A small self-supervised image encoder, trained from scratch.
Data: trained on cartoon faces, 203450 training examples, 4.2 epochs.
Rows from block 3 of a small self-supervised image encoder, named by matrix and row number. Rows with one number within an expert belong to one neuron, the router's apart. Each number is 500 + 40 x the weight over its row's rms, rounded and kept within 0 to 999. All counts start at 0. Numbers have three digits each.
After each expert's rows are labels from the 100 images, of 14976, where the router gives the expert most weight on average: "responds to" is what is common among them; "colour at peak" is the nearest of a few named colours to the mean colour under the peak. Only what is clearly more common there than usual is listed. The data: cartoon faces. In brackets: how many of the 100, against the usual share in percent.
# router: slot weights (model.blocks.3.mlp.router.weight, 32x256, trained with AdamW), inputs 0-127
# up: expert up (model.blocks.3.mlp.up, 32x128x256), inputs 0-127
# down: expert down (model.blocks.3.mlp.down, 32x256x128, transposed), outputs 0-127

# expert 16
router.16:522585457537563510563552576452521536477532544509502541466511469562502469468513483464469486565503498529520525501503516544480516522587461572547460419538520491468513454459527534569426528501534550527467541468500556533465559501474441591517526441456491478487574540540486528577492550540470497516517505585572459503503552497526494463442500514496477482499506542493443562475513475511470521498496
up.0:530557535507500537535480547454510492525447478468556560383545542467530492464436492563575551406486494426479535557455460491440588459521482546440477438450531460547573542512482481467518438506482503547462515534532479530465520469487491523477500453466493485510506499486463500484441460519560511583495494489545454522437444542563531535524518446592505552483495482498519493486510597481506483488471
down.0:516485494520454509512480486469484488473527585539552507433406543441499529433438437459518491518522482506451442546487559457506534564574502472462475535526538505497598485500469541549567488541503590453473546530484482437504489515539503522501482544552585539470442511499476512516438533456501488502480530448470532499489454475544464476552469504547576463509496593463548477539494459490489489568509
up.1:564499504526458494526537471483537516538549531474501488418479468500502496460500523513479499496553458449478540498489480486473509473475519525568491499465542429445554571545458488498445494435437579528560418511492449484461553558441503552473467496514532525496526492481530530447476493522547512562557568534456433458495542533460477534474519523484484470523510554485514444499534574537499450568468
down.1:423467437574434497534472539499473428575447455476567454535397565503513570444479491530449548491501522567471518555579468450521455548513547497504477544551439454540498496523512520465433483432545460475538467493473550547519506500553494491480515485511508490563472514545517590523480456457478493539522488509473507479458466523519521559515593515482417511482547550575507529492546581495501501516457
responds to: glasses (77 vs 16.6); angry (42 vs 12.7)
colour at peak: grey (76 vs 43.3)

# expert 29
router.29:499550485505580532496508386473505590562465552469438538447506477453465455541405524484489445540556496477536515504536460515478548543538482469585503473490519572491442493447555467488476460489494494555537491467508449545488571495554489435557440419468490565539454546489424549529493424550484486446520498498541508527586491527484416460519540552521491506493565511589527458460467431541493482469537
up.0:460503559455525541450504535543559567549506534492459484463491487467475503502535485471569447455489411493535527532435442472497485506479511525419415441543504495445500497497470537553438532594459504509523567464526444465516531504493476528511477533478477505510493526438482505531512414515423508524538512501463553508493438503447493487533445528535450533402559495506454469433438403549433535486432
down.0:496425519495450471464407489478475493486568467510474427448473487468537551556496504502511489473400499552534514458511547540486440502520558485539501397486533475530536535521546528422492573492547539493495491485494592533546475507489500509511485503497504471474528506573558548495493557456459506469463478500536566478530500460527539555488512494476478492501417551483547528461480517523511500498466
up.1:525519468560510475480528481602490541454517458491494516457435551518492506485522547525502540465511497484489498484510503473485498527469542433453422472496615488527391452486579546483524556495502515536443482561519579534507507523492486474463514522545495404461459532490501472523465472474473518443506559550509511488480512624498480431565477548511541492559553548456502528443492465483508572466484
down.1:456445524542470519512529429491506480514420541484487482514467475453540535460611475545492544462475544436496431534583506553537538572534578541530410481531494487464546416504526555576548520555514489489525504508503463446573508501537538592493426523479534473460486473477479532502520502446445491547518551583445477470471527399465483528483470552463486483500482520547442489483525497497535481516489
responds to: black hair (92 vs 6.3); curly hair (56 vs 14.1)
colour at peak: black (81 vs 5.1)

# expert 12
router.12:480531506494507538461451533465486426487520497434503466571510497534500439421526566479545548542545522490511542461422532484470539536577514457512486520490507481452552507533424489571432509488509470515470503580473523493494439519540455494509536469469463462452536459408466553518521537515511515516523531568483511476583495442523513509515525480494464492571576475539526523542500512506485577525432
up.0:427496476539475469570481492531532526465496585527466461491531559500496477519535559447520439469538543460503443541505494504527563502489496552487570507495522431532440512451467483481483494528574440456442567442561504466504520468571462411563470473574501571498500524448520497535506470451525489532472471508530491519455457458505561413502539491515498511463471532507470450513446489488495406465502
down.0:436497512470532493592503426453537464456447584546522521512519485510500460526488516466614474490511473524443505529558510507427514460513573422498552416526488586476561443541537504516543475527480502486542506519523471512493490502504503473432408461521524491454486510542522522515545490498422523457455521460473456493557451450493572521533473485529536532507528535503473535522459431556535487513537
up.1:535492562523523568531524523508460501517489487465456521508503504513447495484427515487503491565450440500526530463459550503442477514525514489570461477465499613495412488541539577566438503461431472463573562441496550520496470512470553541511460481450496482481534513544504526532518514471521428488490504473477428490494460413487576514520510537521512512493474466542514448516548558426508492426515
down.1:514481557464545500499429503487533463459501514437434500431496471465466533435514555485520508554539494520507499479478499475490501524545391499476456452464484567563531510454471478508537444470496489479475561583486469536516501547476511507550489579462485486545529475524593522424517513485494470503528499538557543502456515572461503508532480469447553504463497488422471448611530546514500483483530
responds to: sunglasses (36 vs 12.3); white hair (30 vs 6.3)
colour at peak: pink (41 vs 11.7)

# expert 18
router.18:415499508488496526515499535553570507502466509478501492506563440540475457488497399499508474533505548486502484481513546544492510519516512484443517391513590450452487439576497443539490565495474487488486500544556519464467531464561498507558561421570474538498438512493417457522428404510538489549537530532544532469541476454442519511477549523580497496489453506485500488467483424493546555499561
up.0:476547512501484507497454515527528591505481479524520482563519486459546488492451499497533576556482564521409533547514596463511460516492506417534566508526466462478544509587575573529548512464421502488543511478452530469548559470471475455509480489478472493586476487524511436551542494437484566533531462516488568526539515495430487591491534540531464509521478478492435503503479491523441458522487
down.0:541524463498533459474513468498470473471490529519451445464538520549491474530550468431454534474434546479522494504507477537569508494498531454485472503513580479421467527545552484424521551492583568458543517441498516530503443528563603462534406444461475464573505526588530532606474527509443493507533487477530492557565534572565486479579412484515440541488490449453479506409520459471525513519507
up.1:551484532522521573491478511483532501580469549526487463494440495435436491525593544506494526487607522547524492537471536468471464549477450496513510542500537464463484472463530414512494507507451514410544456522519455595417509528535508471484440524538487507549574464549504510557497500467469556456525500488526485497479435507394479471520448496467497464523547554441483481501579524531432486473434
down.1:489653491491593520461540454519517557471503456481552489585545520561499518507459472509450483520548488455547490490509472483476431533566505437529436483525531563517516496535472434506512519510499529480451494478492567526505552471463466437476499550542446458469470529531561531501514501591464490575542510442571547528452497467546472497518532457528496515526529561537446486536524471465523452556546
responds to: blue face (36 vs 14.3)
colour at peak: brown (56 vs 20); black (31 vs 5.1)

# expert 4
router.4:468556476543539540521511609514482568503547503503464484527581441464545405523553490464547497534532416469498543525531494463453472482517500576506553552477386460518484509487495509466531495481450498457469572508488497504508478526485534474450458493501486460591526520520468440511447553573484487493554540571539460479513542512488515533487494495470448471515454509493528469494500472503519502515527
up.0:462472482513512511476532504422451507457481473558428541546471414557564555497424484426528444533501498516468504517519432523496542503456511403477502496573529526474479422533493520444524508492488476545465539492460534483503476616463538489515477462394541507515510531433487510522504499500474539496547498504485503479535477436471507525484560505459528509503540467531494484430489471554484559529442
down.0:466395522543485480534522446408517495467460449529508391446516477562496514439513502474457450524537418495495475508552576432489543477460478469481550565505511452518466478461559564483491489521541481565571475536476500483439562485437456514537475437532499416490480494511526434567572537526554475522569521566616471531546535412451492523550515430524407542531543559512507474444580482492518522505490
up.1:490409496504452464544544546461511467557506565516520415470410559499575460442485473606504422544559499475458438420510455479528482512535478614464446491522480544577533534495478515507503484485450518459504532471520537438450467454511464529524491535471503483474460443483472512610482489506605476520518527562450466486452500527589503493490507518578512492468439554486490528485505496492527513521508
down.1:524471565458509599510522464508499558448500439508514430476516532519509553556435498528577504571527504447450473487570535567480583557475507511496513589480509474586459502419548478473454546566535464504552494497460422512464548476540463498398414474439412459481525538509496529454498502554477453460531512506487488474456494579531574476526484506513499543487522472504501440500510504525473523522442
responds to: green face (68 vs 14.7); sleepy (44 vs 12.3)
colour at peak: grey (85 vs 43.3)

# expert 10
router.10:451510524518479478560438495426536507508557524489470484503526524517441540561459538492502500525526504492588514456480564538489428456542487539552456589437480457478451511505545483486467501468554480523469543480426518548567496483506454435482558498518548519488426509499540498477489478560532467454443470531430493441557480484522494529538560516514518496554528535488467396499494476453507499469475
up.0:475524503478465485483490463414458388511500525527499524470520454572542563508602490547518484558478452480487487493499514409470481545457435490471471570480511463445496510496541539428472574507507519557476477429554531492578483508442476508470528484562511470585498502457413509501478514450517500498511528496559520481456532512434559461458558493544503507525497453518421509523506546480507539483563
down.0:482564529571481497496455560496463387496526509564437511452504542472487509610514509528556488485497521536528506461510479457476496469465555481536455572526544478592487455538496467484531494467532494464488479506516523531437509498496432428485502405537457586473471555528556464554521547506515458503533454469519589435555509554524503527539463542565495487495519461488466543530442478488475587526570
up.1:442422487572460507415532489480427540482523514491605488475533533483466497576537493470549529516506561480460514519537526463506482585548552471529509527537511529522523597492484500515551461455487421425516507507508560563537424519426527527441471497424510487508504566542535501469435542506496497456471499489569509514511510484522479485502464567493493542532557495497471548473496533448455475515425
down.1:524517456445492535424534472573503517492452477502430484460548442446480456506509551478463599519555506438548462516431480469518510482472558487475455529536430508424469475493498468497489541478472566520507478489483482507516521485530508522470464566424501466492513508569541494527459434405494439576509506529477488419420534518506498463475536527579430505522465421444480469472541538595517491533531
responds to: sleepy (40 vs 12.3); curly hair (36 vs 14.1); blue hair (34 vs 6.1)
colour at peak: blue (25 vs 1.6)

# expert 6
router.6:472534496550560603431516517568494467511483561456565467423585532483558472502548527486494515512496513475531541525518520508509528540426466449461519459500544525434449495511525423444474478475565530526510463494520514541498528506522445455475460513462473556530443565559494456449443453501516417468499470520504456499544491431473431510524518569507459576469453501568583493484548526533544485462488
up.0:505491397458420579464521537547475450505479483541546576498446496497487563521573495412530479501571492460535521491415498514536447512562506498519449460490501549475539487517502552416536525516522444510489477556511515464499405454477482503481544462525477476467572396540499532510517500511540521505546432525482528548541504514490530447472504471536495490490488463504469549507611482468489546483515
down.0:521511536532411475457453580489464518452496491492459477551504581489499465440521548413535567541430415508500560459544482465463483517455436494499491472508454532533560476507460486463529515442501468513543482564519507487465490493514505553480499528489500500501555539546484494471509401453473460499575553477510452479496460482442423537481567456506492526464511490510498517513538542543469551496503
up.1:557518533404497535572522479506439495486448469514563526452548468478499513543554455529486548503494440496492508474511497465530492458492411552580528540520498513486467571540426450416448511437473442465463441447490550474440542483497511483522437525526500505453485513515529494535459555516498491602502496572538510467509511531468469536492563489504480500435495459491447555449525474480481481474461
down.1:487492531460468532476511420512439513505537514384438483501445558537566535533458432571498510495495531563424484506489566505519475488468506450514475444478517499502514479535552506473542513423486449450447439554492500489487510527524517520561526466510485492562528498449510523480529501565421535460543501502491504555493469454457500508506611490496500439486512511489536464482519518556485509396456
responds to: black hair (30 vs 6.3)
colour at peak: black (51 vs 5.1); brown (41 vs 20)

# expert 13
router.13:480556478457500450483510517498507511520554499539483486508419490527487471462505492487445448498448488556526509511487486557537502515541426488441397503581469526507497476484554570488508453533466548493489578481487539515467547463517457509564457445433511468534513573519538482566518516494431540443565537511481621499423520442495447519541479474472466499561522462511481571459544553541400477516516
up.0:467487480464520486520571521457472531547505507515445487569453539502507465503573542536498574540501473518506503498546530495545439489445540506495501509531472453534567458496487482520462431465601500531512486526507476494504491543506459503496517540436520505499529439480522533461477563510425586501492499511508482517445599463446589469424571462519425472448521442512525558567507467479418494463544
down.0:486501554480500483531464517503541499518473449452564505529488546503510447522552530505464491501564515474541539515430449514482533460459483490472522572510566492492460546533488423535461476473495543450452416455514512551572499531464595513511570566535449502495504497500465477562495460510492533498488501529425474501633559448487483468529527527492452610537559486493562465494523537458488517519467
up.1:459485459472570484461515518486530492532484427549514564470492475475520533533497595515451524503475448524469556467512506529471523467417443516448404505453530506446493559441548529528558472477463495521511505456468523552516515533512461477510548500537427552468536482510422508517476464526546554533521548541478547460548530527525439487469484568512518488521490533506432514486505444454592495513575
down.1:505491499485519557474502516476587529565503483529547537407544522496421444558482500472494487443460490492466506504453435499499538448479534499516531520444480609538555531521459523552513601486492461534495554454508622447509568525427488496434501499524472493473416483539556418540503458544442508504557538468479459549471497426494515402549557462580490507492502444471478419508529536546525441515529
responds to: glasses (97 vs 16.6); bald (25 vs 8.7)
colour at peak: grey (79 vs 43.3)